Weights of a small multi-label image tagger.
Model: 1.99M parameters, 32-pixel images, arch mlp_mixer, layers 12, width 160.
Rows from block 2 of a small multi-label image tagger, named by matrix and row number. Rows with one number belong to one neuron. Each number is 128 + 24 x the weight over its row's rms, rounded and kept within 0 to 255. All counts start at 0. Numbers have three digits each.
After each neuron's rows are labels from the 100 images, of 14848, where the neuron reaches its highest value: "strongest on" is what is common among them. Only what is clearly more common there than usual is listed. The data: simulated fluorescence microscopy of cells.
# fc1: MLP up (model.blocks.2.mlp.fc1.weight, 480x160), inputs 80-159
# fc2: MLP down (model.blocks.2.mlp.fc2.weight, 160x480, transposed), outputs 80-159

fc1.162:140121129168120115090150129070115143131091161142105131130122148121100162100141144103098161096169087179131129123111142098133136129093090134113148105133096120146087127145116154123145127143188125115123113121094125160104101152138174098110150132
fc2.162:155104135097156122094112133125087069116116110142157136151148127134104113128125102109135143139101132123139106186122137115122139127167139140132168119142134125120108117152107136090115120158127162126097116079107136168156154137118151118131147123
strongest on: bright spots; fibres

fc1.143:134140122100217146112229146123114167141112110132129116150125147109121125117116138123126112144134111108158143142121129136137147107101115130120176117108153133096147105116108100066142121120128194151123145151139133111098179148147139119149117132
fc2.143:146136118122061158150085114107157118150107139108114151168127107147107172151151103135150120112140142145063131136111119109152096137144113107161090132163068117124114124168160147118105079144155093113131144130162138154145122104129096136124150131
strongest on: crowded; cells: ten or more

fc1.28:109110114107137100129082150130153093105140105118116124154109129139123186143120181130122123093135178098116115150142117117141102122132159127136128127120137132116150121110104135158120103129126111143142159124109078186125141103132130124127106160
fc2.28:111123122132139132138186119119132182156117137094117134149188100129114101093132139137111121171155080151143088122118101095155129114123141072107080130108142136089103130152141171089126172115103117127167112128148110118164146126148145120132114140
strongest on: fragmented nuclei; crowded; cells: ten or more

fc1.109:157151128142116137124097127132140115121113163155173127113120112154103139128067098150177160095165169126126122144137099124166129129079120120118117129102141138104136141114151143115108111151072157130056169142131105135097130091121114116123144069
fc2.109:140130134130133111104112129125138110144161099110131074148168118128120138128148181165098153151140099144096106097138134124127131103160119103114109118145150136142145143134136148174153161145139077118158097084146159123137138114111066177116136168
strongest on: cyan stain; fragmented nuclei

fc1.205:124137179152142173137198164125108133100087079176139142114116132135113147090112155140120132150105129154123113137106137144163149088110120122124167100104075124113102122115081152091153140142106129126127112125156121147142129166108128103085094140
fc2.205:126128110099111143120099113108140167135137158058105107121136118130154127160136098163163128105137127120090120104157120102107118146154143124139111129132114131116151121132154125126168116126126168113157149157098181144128129090145110161137134099
strongest on: bright spots

fc1.9:137112101059153109142134111109133126145111118137118144095120130122104142140127158121095114125146134117138104114160145121124143128130096147128117125146135151121140092135127125113096126118134147151155107136132095115142184127160107125092111123
fc2.9:150119137143126141129111137138126105130121128125182093113154104141150155137138115148128141145141081162127093138094087162090109123146161062134106125122147128095165121076182171156156108168106075127148146088107168166129147134156090169158123133
strongest on: fragmented nuclei

fc1.417:115152120128149119142097161067130152104127185088126107151115121112084138114109112093126128153166111144119120116174127158142097131139148155176160163112142155128124140125143107138093103140155142121117120113119134119137099114142139142115114105
fc2.417:133120154124121114173116093118138121119114116179123126137157113115161123144122166131080142156113174157143129119107146137101125127140150140098122134137099126144168122151151106114126084161123096146156124090144117144122128113111146113128143087
strongest on: out of focus; red stain; membrane rim; look: bright spots

fc1.273:122140118109129149177164140117140105151077127109138141113111133135147102156099136190151146155125185145155101106156122140126148140116153086046130136105105076110141170158108114132152108109149150138132147128151136096135122128125131128131178134
fc2.273:116125125152107105096120166146149139141136145098166162103110126141102140113098111126153110144102071117083138147110120143116087116151148143153137137132135071156143141133114130164142164126163160083143120129083140130129115128146111115167117093
strongest on: cyan stain

fc1.315:155172176146126154153134129108108141134137119128111118167138115099117112119109172111083144134106130126131126129136146143178156075121140106165179097102153109123144169077119131154150154086121132104154131159110112149152131148127149129185105127
fc2.315:133100129094106085112159141112142173164170104123124137120149137176127138156132063112138104153140042129127135129149118109097108128145133170090052118133161140141127090165169129156100113170155154130106140126145133128118096138143173124147146162
strongest on: smooth cytoplasm

fc1.375:107125189139065117116128171135115122098142137111143152105138119103107129093114173143119101132156152175111114128127171107156110130105117102135126084087144118166114111121078103131143136141139106124129158081148124121108154137144111133097106137
fc2.375:115132103134103179139104123112099138165108150145127165142119127130130081078104043150138124124129120133124104129128115134086161100135160133139133127171170127108129122111147114137124106131137160133150142206133132147146125140128122098081139138
strongest on: ring around the nucleus; red stain

fc1.78:126140090173156106157129151159120132131133126171124147140166126092105138147152104117148094104130120123116145136159136145132121103161113126142127127130113139119154059125162117082151131127144100141131149106106132159149134140139121134077148128
fc2.78:113142137117115148120118114150145159155114163140132136134071124139156130126123146148108125136119139130122111151136082092109099138090158114125162077139143137134144194090093157176126144128104164148126105170112084134113134119117144107161085133
strongest on: few cells; cells: one or two; yellow stain

fc1.169:146132114122085072135117118089126179121106115127154144155121146177168136089144108181096145142154108152103130110153115098075108134163080120130143127123124141135176118149157133148094133101129105140113158157150087129130143159111137126123120135
fc2.169:095142113120173174123128092143138110089193165127112130148147098065104119128109136102117153134091159096113108121132147145152091135085142142106087136151127110165117135146088110096112130110135143101131143119103168114113148113140101132146140094
strongest on: magenta stain; out of focus

fc1.174:168146131108152094149091115149135121141109170175157146118093121133113141103131171140142139132168101151163112121112160122126147126160120120177097087080123086107159155123136180111111162132087160118134160137115120140173121098127111171131173141
fc2.174:121105085130132130155111128132136160145104122128128135123126152163117167122143163141165122157121169134131146156138096167130144090148132135141128138155121138103128142171172108136114143116160139128132119116108107112096187129115130078122121164
strongest on: fragmented nuclei

fc1.455:130119128133151144119149163119123134115137118125187158144114133154144121148171141137114104135149157106205155138119121123115175126140115109095159136120111180139161142128115128078130131132141144120119087123096120141128134129121136123096108100
fc2.455:132188126144118126149153103093146177104181117127094124133131130127081110133111112129120139163092136120070157134101125105094091135094153093126148118177127137075123132164082110146088132138120193151107127163198149131150111140089146118146118161
strongest on: bright spots; crowded; cells: ten or more; out of focus

fc1.393:177095152162088148124108129111119132115150148125114113145090149093135119126126144141118134144145161123141161128120118110107120155122102141097188123126138124164175148099180135172116146125141108082104127116138085110153113124145135122099150137
fc2.393:145143132148122116166107149160144096133135167118128111160134115138122114143128145114114112129128120142139133148118109187156140110126131135150142105100140142152113114121099087117124123094124092118125110088109149121134071089143111096102111125
strongest on: few cells; cells: one or two; out of focus; ring around the nucleus

fc1.176:102121121119109089116120125137081084099154142141147102091156113141119122133113137123149159113158146108120114130113102104114132139096134159108158183116112126098127151108106140154130161085113146125121101098152178130129133164155083134159145139
fc2.176:170127115095162147079149151130182097157103122132169127177158114084115125132102114127097125137141141136138123163124175095131132117156119095110099130116150119113145116130141126125128149145120161140104147118076076124137131153096123113165119105
strongest on: bright spots; yellow stain; fibres

fc1.295:133116145162060138122115154157121141091126095101120134148131116177136116093125121117116113157095151124089148107133135191119159082108145140147133111110132104159143154138106136125137147136141123141149090156121127147103115098114117093075105147
fc2.295:153138127118130113127120115068103110145156128122119097110148136110130087131124116177137139125144107099133130169094101133158112091107103165186152160117178133155104130150160124135146129128142158139091133145101112138136183127160120128112124108
strongest on: ring around the nucleus; magenta stain

fc1.123:180121137118161140150136114167155144150085126161089133132120102111129124127126126116095167107139144153163109136150166172120112129126099149132087113125117110133079119149124165124115173110112161146133126175135128099135124128177152130127101128
fc2.123:130128106179107132152129184141150115171158133092167142119119140126130123135107114114116114124129099114109154090141086114074131143152122130118105159150140143106153086136156094148126147121139152108175092116088176132148098127162099145153125135
strongest on: cyan stain; long thin cells

fc1.18:121163150044116151152136142133101172149147164176183096088150128112135119149102135120163144120105132140121086125104122116134124116100124152155152106117089103136084133192086104150132134113160126126126138092136136105134106130110148127103123095
fc2.18:157119102147098124124151103133161136127116154110142174136123157129126142150129093152117123125140140104148135151128152136109149108153170123128137177106123133134160108179059122122108115119124075147114146143143158179157124114107114151114119132
strongest on: fibres

fc1.374:099154184126126110122124186140122138049147119066155141138123109124107110149087139160105122150109171135089109136123127096102121138136110181145112158097130160142100133128148126152184119111112147109119109129048117121111108132130127123174121144
fc2.374:148115132156128099087163112171141154126133123115122095106100090162129120144057082086128131115084142124120089121168094156099097133150124154089163140113106096123153152171126112142155121144145129108137111143166154165160117109135173149127136120
strongest on: long thin cells; fibres

fc1.360:168102129119104151117063130140126138125106163116118128129073138144121116109088134124128150164155127138138125150109129171102105129172150120136136150115136114173131130120164211090101128084118151105160120149142150116136143133122159108120159126
fc2.360:106153167118178129142163136139152104129130094134132137134121102142143122126117151130153143098098131132132095116149115113121130127149129123128116175144137108157121111150149056160121121142133130123080112109122121126134124144134130119145126100
strongest on: fragmented nuclei

fc1.384:111137125134173123118136125132099098150133152134125130108132127148115168130101152154142092159149093119121132134145125151173124119129143106167104116141112157096079125092075134148146130145116097128098119108141131102130129177112129113113160125
fc2.384:120136132104059147145114158132144179100135140122149115123154126096135098146152117150111151113158156170111123139090166132123124104135170117120152137129119108140130122128129117109157128107083079145117138135112151173147094122133146112113141136
strongest on: fibres

fc1.177:158126111171089147153123147098107165111153069088104117139109155136111127161133102138140113129069103109090132131104127130124198120107131106106117114117128163187122128142136143141143149169149132135102145105108119131109148150165105139131082100
fc2.177:136139101139144141134103138124162096101150101137142124141108149124115142121176168113150123161118112171142120117103136087123112165135097161125120144140098129117102145101136107077122174129145155143134112146150080137072161145130113149159120117
strongest on: crowded; cells: ten or more; red stain; long thin cells

fc1.451:123082085110142094164138125116121133164109147120148186075101135090102098118113142116118134129115112168116160135152141102133085138144166134146100092136148124115135102135147119155109094157145137089150128117171113124198110137133157119107142181
fc2.451:150101161138101148128136152148106146135077127131104111092113107129157100148097124136157134149132179083130138166118132136144143121148104142111160096112116123152140176144150135135146131125145064142145086176095142137140097138136116124141126145
strongest on: fibres

fc1.94:090108175170136145132114126155063114090137156098106135126131115110110112116124159113081105146122137143121105135105136136106170130148118104193136177133148138128147123103123119137135115119119130127128104140091124119116154167155128158100110106
fc2.94:165137093096118128128132109120160127135119124106100151115119095164105082078155120131153115092137099145136153123149127139106080127119167151140143117149124139141105117127135119107135102147161158135109136093142167137109147136120114063140149144
strongest on: ring around the nucleus; red stain; out of focus

fc1.356:131123125097109107156126157120168127155102192135145154133130128135093160128083093140128150092115150158171137135144113136139142174099096148123117129078183126157125131104131106090126085118146147127120116130146123126096127133131100125112145066
fc2.356:112118107120147130116143093153167146144100098107086123136166090130122098131115129125112146138127078138109133148149185114100128128162122156130150098160080090102155096197113162164128135133117112094163113127110134113155119137125101139088164164
strongest on: cyan stain

fc1.1:145126141141131187093107133121159115126130156157157127147096153108118131140127149131106138111185152117141128160141150112076123143114111142084155096122135135109158143125163123154131130135132159109088107125105103148115118103130086135134108141
fc2.1:097128128153127129133131166158164127117093153088107070098126169131108142151107111145119131125138073119122130159161117146169107108097150130144130152136127122110125147129122098094080132112147122159107117083122144178124083136135131158126133139
strongest on: yellow stain; membrane rim; look: fibres

fc1.337:103159116168142090143135148134114191154106129181151140154111110131164112138147149117178125115149167129134109168147120113178148102083173109091124122144133101154133142149117129091108149116143126138161112147095121121090072173129120156115152095
fc2.337:121164131131134142109099096159122135149155129151131129134131114150132112136137108140149141114136144116101154103139098083116155146154148127121141130105138147131125064132112184133139148133133130149150122112102117122135168092137133141119122127
strongest on: few cells; cells: one or two; dim

fc1.446:136129120139127176150120115125102124155127120092119132121152148121150125165108115159128140152095119117078135101124122128143132126127130139118128154141137164150124159135090111151122074124156058118145114142129092157080130121144083098135088142
fc2.446:148099103139128151118118118115139107095161106114125115159135155145133123129162186141144103169094123150143127108127125120118159144150119145145103184149099112104136103113137132094156165179148166130132105085089137136119122123114128136096132131
strongest on: membrane rim

fc1.203:057113144143139120108148199127119161096106128115105177109098098106081121139142153105141147146128146123120165128106114173133167108113115133162112113124100111076083127113156194147132117146135150099138120128109114182102140114100110133178124099
fc2.203:140125127110125133133110096140135110115150178094116120146142119127101066118154118134143096136133079128157084150168137142127118122155132137125130135109146113197096139148118154078131140122081139096115089137095125132121143116140112086144141105
strongest on: long thin cells

fc1.288:094128115100175159137140158102131087151152117126160123149115126146144116140132167135151120141133152096132147125151113143141118126168120132161129137143073142151140127120083135119128136163155128138153131179116111129080168117113117100143099117
fc2.288:105117119140131111147121062095140175116132098118146143118145128140140149106122123131149132188141097115118139124121080085172135098108110096099099140126131106128119149142133180141088116157096096144178120115134128134164112148120151129163080095
strongest on: crowded; cells: ten or more; fragmented nuclei

fc1.328:127193142129117164114114130118148084118093139100112143150156122113133081107111139099143106139160128138153132133142128120145151152123116130129149104108102143170143076156143120120136123175117159152126141162107160156129126097124156099114159105
fc2.328:141114131136152127061129145100094072144124127159129120098179157131106118127129140096109135083125130147143113111120124152098105150165152153150168155129124104112114133092101148137180133094146131136107129127118131150126117140112135131136117107
strongest on: bright spots; fibres

fc1.308:171122137104153136157137130134131136136113170149128141141137155124119183140143151149154091093119102113130109140118124135145068124127165114125165123131093119100097106160139132141131133149121153129133132096141119143179142155114141131145092137
fc2.308:170150141101061124105164118146136122139112115112143124122120111104118128110119148109134148162162130111130139123171130091122145115154150123122103121120111112092162145136155120125146156193131090139167122165137116131133126122108146130117105128
strongest on: yellow stain; ring around the nucleus

fc1.79:114118112139129134124111119159109120142126124130141145124137133130121153077077083136130104096131109188123108134152171122154126190156114112175155118137162131124133132100079164139120108149137089120129108109127131154132135140161157104104129140
fc2.79:120122109116132113083132075126151135128119161134092128093141152131141118139153135159151136106113176096111147145122109162156119118118121144128134096132110142078125130133104106146128141075109093155109106125131149151130112128157117153122132152
strongest on: fibres; bright spots

fc1.57:111127108144145140113110125136117151123116131163140124117141143130099152158103123143148131123151146161112132128129131109129168078121134098095150113132171128149130169117098133114168145090115090134112096152142135146111062186133146162135136129
fc2.57:115145147125150105111131131138139112142118115124153100147152144116111102142128104157117151107137118105148093117114174139134116149147096114139096131132133085106141106152163049151110147129155142134133149138093127149170132130140127158165079131
strongest on: bright spots; yellow stain

fc1.13:093122096135134140106081190138092115139142127106136100131144161087097093137100135122179142153120167165123181077138091143112116105124113118139103089131119148108141147125115136168125164118106155138155141087106100107104152134154131136099178140
fc2.13:147122140136117100167134089141136174134101152157120128071114135154134118112138145148080145120110070084130121115115176155157121144158158156088129099146082131139097137123148123112145151167161160110113126166178122087137096120134106084126099152
strongest on: vacuoles

fc1.274:119122160172093105163112129148141137106159135119157114122130143121130129108179135141088165109125159111136126110123157150183092132135113109180124101129130154099099111145129153073155181123114106143102119117114165122126130110128109100154138091
fc2.274:153132162121148083123100131133161126140137106140136156153115120143138155142122109104158101108165121107137143137097137137114160153131127156107077117149109134109106135107155095159155148116161123117093118173096137103071161120085111084107171117
strongest on: few cells; cells: one or two

fc1.110:114128145100068149142124142154125118169194124122110153137140164130129107159151116149135087152152147179098129084107125159115088088124096131138183133124139105138099128061156157110140090132157126132137115098128082106091120132159116103177141137
fc2.110:117108142101134094137126126151121166143131121132158144111135104102138162124168154098136116116109113137151149163142108139065152079121125080105144135131165110094150154183090114110128138158071120123082092125190152115163139105120164159132111151
strongest on: ring around the nucleus; magenta stain

fc1.107:166123164111129125159109127099116143127135131158124142159069126093075106107143105135125172134093156131142110135148108135029109142134143109127131116105153132156123090176127091155072102139115152115136142109120117103162127107141109143143116136
fc2.107:096105092109112140144148134159129147117133146138154070126108130136142146151153112105147086148138155115142094081165098108107161160116159166102125099108075098142126123140127083120141115125167102124153106120131132124135143080120129119133123116
strongest on: out of focus; fibres

fc1.317:146135100074181126151108146106107136133137182142155138125115133123092143110090136156148111116172134172148165112115122095160120141122126141127091132148114121106139145145100163130119110104135129093160158097095126171136163128108092147149138154
fc2.317:160104119129144131121090111159124143181110132118119118155164090089102139146135115110142137148123128131164106121173151146136094083120120119109150160156119158112125115148133141141198126117127070110088141111171149111137129182094131109123127114
strongest on: fragmented nuclei

fc1.201:134133146128136153119237128135146147129121132126128136134135120101098172148127104128128137130142084111146148132125140119128149154099102091113135123125123187091095121107103142134115110111125111169105142195158126130132134130149123147137120101
fc2.201:148099155145083103105086125109157124156129152102153113138131102163134150126150130053136104126124148132086123151145152093128069123159138118125130137136155121105139125139115165130168114121135092128175128132143180146112142151147124097136172126
strongest on: red stain; fibres

fc1.130:111154096145129134143163143124127119109084135157152155071132125143150140127111136101132125123139094099123084131119100173153122112166162148113121114114111124136110127160132114115102101150114143140120128106118082123110128192090132098150139168
fc2.130:116140154113123113089055133174129128118158103086148107136112124124130132103066116149119140104144135137092136137124139142124138147144162120116172126118092153104137096091090109128170120132165160186106102123137113140117132093115161162111120126
strongest on: long thin cells; fibres

fc1.236:161123145122094169144110150096120125168095164101110119096110084148151123140121104123128129093135136161112120069114134104119099171082129151122117130162126157139135126131154114108117158147130085139136120115157103121124127128136096122131148119
fc2.236:117125098113125105150157103142094098123176131182115114136141129119124088152097126128096147165153098143150097085135140123124141106096120128106152157139109148183118124126137153094108143125107123129103108159111082095154115091149139142078130150
strongest on: vacuoles

fc1.293:164096116082163120145103136155093100126144146141134110119155126132090130150154203154138106135162119123133130116119114136153118120143145126114123116134132126152186125154092160144107089129098070103075143130082104146125164121133103104116102156
fc2.293:140154129145114126185097148143100109107089179096121122088127115112083148139107111096129139150146104135123113114131147155120111073110133122148162144142111131114119091115113147172135123140111163121104143099098136111173131124146109133173126131
strongest on: few cells; cells: one or two; smooth cytoplasm; fragmented nuclei

fc1.290:166176146114144105160116124136121098097102126151132144110126146154149177170144129143119153132144134119164122181161168135147112154097125159117130107113115135112126102111144105104104123126167113115143090113126143119132145111125083117100121133
fc2.290:153145113172149111110119134157120123134183143094094130112141137119129119058109110107163164147132160155124189161079104129107109137162137141132129125140114137139104161138149146149135088136085155130102124105146164134143144108124127100143129140
strongest on: magenta stain; out of focus

fc1.387:118134133135044099094123190105126124104135146127101135086151130111113151070127076193125091125140137164115111113135139133154132139145115126136144124117124163131102140132084110169151128158133130125126149111134121092093177122153126127132096167
fc2.387:135118131164104147149105132091139146160150148118132132111139116106145068105100056136118088114104122122122153153162117158106135129124118121148122112142127143111126141127144088152097100157144139125166113179145096126145080121117123136107178097
strongest on: red stain; vacuoles; ring around the nucleus

fc1.399:140109116138114095094134167107122162126133148142128146105112119163117144120088108096150108098164151112159113132160148121133119128120081133143104123121114111090148122103151163149114070122109146117120150138127127141154172145131096196127144108
fc2.399:154134109091135138110129108135114144154118170123136104106140081143120117145139130156132157139138031125142106121110127099172124094193100126162101161145090141080148164134145121137154151086088126140137151140126118121133133095097113132117156151
strongest on: fragmented nuclei; yellow stain

fc1.2:098118067122136164115133105124148125142146125119129110144124118143166135176134146110119117120156128140188100124129147171167182142139104150148131135137119151127119135125089149144121115152119128144071155101090121123092113095095145169111135096
fc2.2:131121095128115106117117152145099151133119161127140103107098152133120143133109089128144150077104121122092130131121146090139204137095151107095136122130072127135156127185118125124115132139151080128108125177171134135136091097130148114137122141
strongest on: crowded; cells: ten or more; out of focus; fibres

fc1.448:116135154122078143123162165153149141169108180105141126135112136126145136146149130184109120156143094133148106157143115168094122149166111165083134086118142121171116133129113099121124131154117185127163107086116118110137126153139104139163120116
fc2.448:109155126133181129128134080128092104134113127185099144129100128122121129123094130135119118171109186115120119116106162106119112103100166115160123120142167125113140105133106134196139142104167087122142141169139169152144136113132094119139131135
strongest on: magenta stain

fc1.452:131082145118129127078108125108094181125140152103135176161120117128129123132095151137157092126145137121065130156105088115124182111141144122119150092159114147130161127095110122153154169132078105151136156103106110111137159135142126125131130146
fc2.452:106137119144135114201131107182116069141152130120158119087190139102120102105108117137121169137111124143155121141086163163137153150172109109156142132153106129102100158125170134132126089129136181146118136080120140157143130130111133107118115086
strongest on: magenta stain; vacuoles

fc1.217:125143142146135134140145143136161138105115145143118138128144112125120128147142085148140128142132151121100115124116116138115135123132121149162124117134121255119121115127110147142117143108100141044130130106160141130134136142141113131126096148
fc2.217:119116136150127115121146093143094128166136120100106146150141105123124140117105183246113141161134090080131118139127158122107075144147129129128115133113132038106167108110112137115102106131136156093156137163121107126155107098081116166140145105
strongest on: yellow stain; dim

fc1.61:132130132104125153137122122123107051085115147119104110140107155088128121128139126143141130105136087085151106137096150191120109079153149160100163111112116151157127144119136158162109105133133116131143106117147127090149114158158139117117102162
fc2.61:148158125136118120108157167124149138118103154119172155099086118113134116151170117144100106141105128169098134114072144103132116176095128139128142156111115142124171117164111111150168179146123185122105138143120103122117108136109154111153124138
strongest on: crowded; cells: ten or more; long thin cells

fc1.404:119130153147122153118173139116117115116126096152142101142131138106127150065143111185084124152141154164103125111132151130107136121096097141101147140117119155154081149152149164182122110129139120140115147157151122128090123147108082106100148116
fc2.404:144122089108146141137078115123101133115175166102152134156119122113110133144117126105175105125120098097144091117142111103103092124158154167159123103152153107107141107149130055069123117132147146117098124118121174132134143130119128114122110125
strongest on: magenta stain; cells: six to nine; ring around the nucleus

fc1.199:144159124130145130108114153178150083158151133141184129136161133135138151163142128135085099135176106138133085140095097155074115109118147089110110150106114118103160155099143094110136140099060138110133123163089095136121135112210113115150132148
fc2.199:124120131096123107087143082133120131118102137157136130123134108147150108086110147121138145124163161089125146085124154115149152148107115116142125088106100130141094102114186154116179111178132089114149155113105084139154139124127148127139135118
strongest on: membrane rim; crowded; cells: ten or more; fibres

fc1.346:107124112097134107140153120096116117114108139153119113080104128116116112121133102171117118159097109118138107117122148139120137174114106145112144137130131150156173095128103146105170093119109155171119159138140117148184157126115129155139066155
fc2.346:134137132092108148084166112108122109117108126120164097154112103148140178130108134081114166184144141153101112151121137142112108113151131161150112117092124112141120106156098128137144127188153113115113123121134130158092110109152125132138127111
strongest on: yellow stain; bright spots; fibres

fc1.62:142141177127127108209097117105123135100108152081099163101111080109141144124110125149115137098134150145138134110113089169098117124124141132117144111137127117106112098147142138172139129116127148125117085159095129119123096119129214098113184093
fc2.62:114131137156126116158108136166128159124097075117099096131082128109166129142144142151120107094078152159109147157124113123116123168075111124135152109121150151133163115113104152126108151127133174156135117135083131140161126110135154109069109089
strongest on: yellow stain; out of focus; few cells; cells: one or two

fc1.3:127128164145156097131131157138126181126108176107150104159103114134115165130150112104103148153117122100144125109086134120179076080138100168178103111107144111138113109102128143161133191076099145105098121121124136119118132156138125126186130127
fc2.3:123121131127141120116117203094126107101154117138097114128147122128121142156131081142142102100125101122107089152153172134114168145148123129060116108088155184154065154127091148160149142136139139141116131132114094129097117139114117079121141136
strongest on: few cells; cells: one or two; smooth cytoplasm; membrane rim

fc1.321:154125105131113130142110147134143178108118149110125122149113125177075141129107118107124113159160140118136133130208127142099151142115108151147159121106131159159090126127150092113120128115118140132088085103128151100143106135120132123107106094
fc2.321:135137115136134109143134103117130088086137104165126121125139146110180135153155172137125155128136161113111125138079145128115124132118167137134129119103113131130194124153136094099091097104157148129148166095152127140161138126161105104143131126
strongest on: out of focus; membrane rim

fc1.72:142113132143156073196142122138129194119115122134102127135153078154165126166169148122163115078117150123145171106100104123116100101120128131135089099141107182153157066160155088124132144149105116148122107164111151141140144109100169137130167118
fc2.72:132119113133112150114132110144145147118114090143148079129137138100152125128190141159125097116143173139145133167101122110122118171129154125117141140141154144126117112118120178136093142141117155139111080131143114136120146121157168116094088121
strongest on: few cells; cells: one or two; cyan stain

fc1.335:133118150145143068124130133144144157096142186111135157115116150094092120133102143109121148116119125112161144118129125136177100122163145099120126141140110108146157152118121106131096088140112108116118150110145108089097104147165158136107123125
fc2.335:118116088093123155135206087144169133117134080101125101128134103142137093132087114129141099114119129098139103115123127131104110123167079170122152151149105100155148129118142162141118159128114138116121119142167119143114143120077146117177155122
strongest on: magenta stain

fc1.23:081146118148100135137088121154188126130114112110098120133103128144171112076126141164149101143146112163102131108139116162108148144157117120150132139113137113130124092120152113111115124138126144124148153103157134130130133140114100106137122112
fc2.23:144130128111140150162135146103078141106123114133108140172115127125135133153130141161118156127134102131108120119112175106127117089154128165110102102138114125157150136144135155106098106133122118125088123114118107096163120145146126131077150132
strongest on: membrane rim

fc1.418:114120074156139073127147144098165117091109100109124132167094152160109122135098144159151119155151139162139137136152116145131138138155114113110135110106156132168122149159083117097149113104135132142096161109105163148113143175125097113142060126
fc2.418:134134101118169181101119116143160164090158061095115099117135141152135143070155142114111166133052117142127158143161122092116090112092087162155123122141125123170122168080128138076144086108149150170121138143126133117141141152161109136149105121
strongest on: crowded; cells: ten or more; smooth cytoplasm

fc1.373:136116126127102143112051105122116083077158169136158127116119147135147113160129126154101124150139140144100128131110122125107131126151114165089176130136133079127122138128117120175130142124153102104092132161099106140115154139124136125097105125
fc2.373:137099112115159104128156119166155111091172096120143095139148099149073128109137146117176170109104142094127147106102120093128102104097100149119084127120117176154158154151173130096157112147106110112163090127099155105107115143161129135148146116
strongest on: cyan stain; out of focus; ring around the nucleus

fc1.218:137130142136160167100099167122164170151106119143097127127155105143095106178122141124129084134119086129147151133128143170125135101152153138126159112221104114125145150134119101107120086187152127131114120110111149117105115136133136130131144163
fc2.218:158091161116086073080112112088087119169160158165149103119143112160165142095116060130104152152127119118160124162128126065134149123117158158117098116117135177125133146150108182155117142107103152090084152175138129134107118109137124129103128136
strongest on: smooth cytoplasm

fc1.68:105126152132131094120116152095119154174109123107117193191114113150151116105130112119156082124122086072119154122162152161132161149151120129184189087096119139132144132127109119156132113154093147116141088127133157127136129131139132120131098093
fc2.68:112132107104129141096104093074151088077108129149169146139132117154137100114127169143116147118147130112126107153124134178098119150084156140125132148104117118130162143143185124119115151097132176128164112126120118151161106134162144161143145103
strongest on: membrane rim; out of focus

fc1.131:089149127109117145111122134149159152118115121149142160103144136112134104130089155142121133145149110130127094135136144149117164131098093135123126081166135107165094152112135147119150116136133134128136128125098114139098183086151107156117130136
fc2.131:134114146091090147134161146155106115154143155138152097134089118096122150115143123109143076109119121132126125154130145127122083076129177095109119152108102115101147098148110106129126110153135139110108120147170121112173114151153125101141110124
strongest on: ring around the nucleus; cyan stain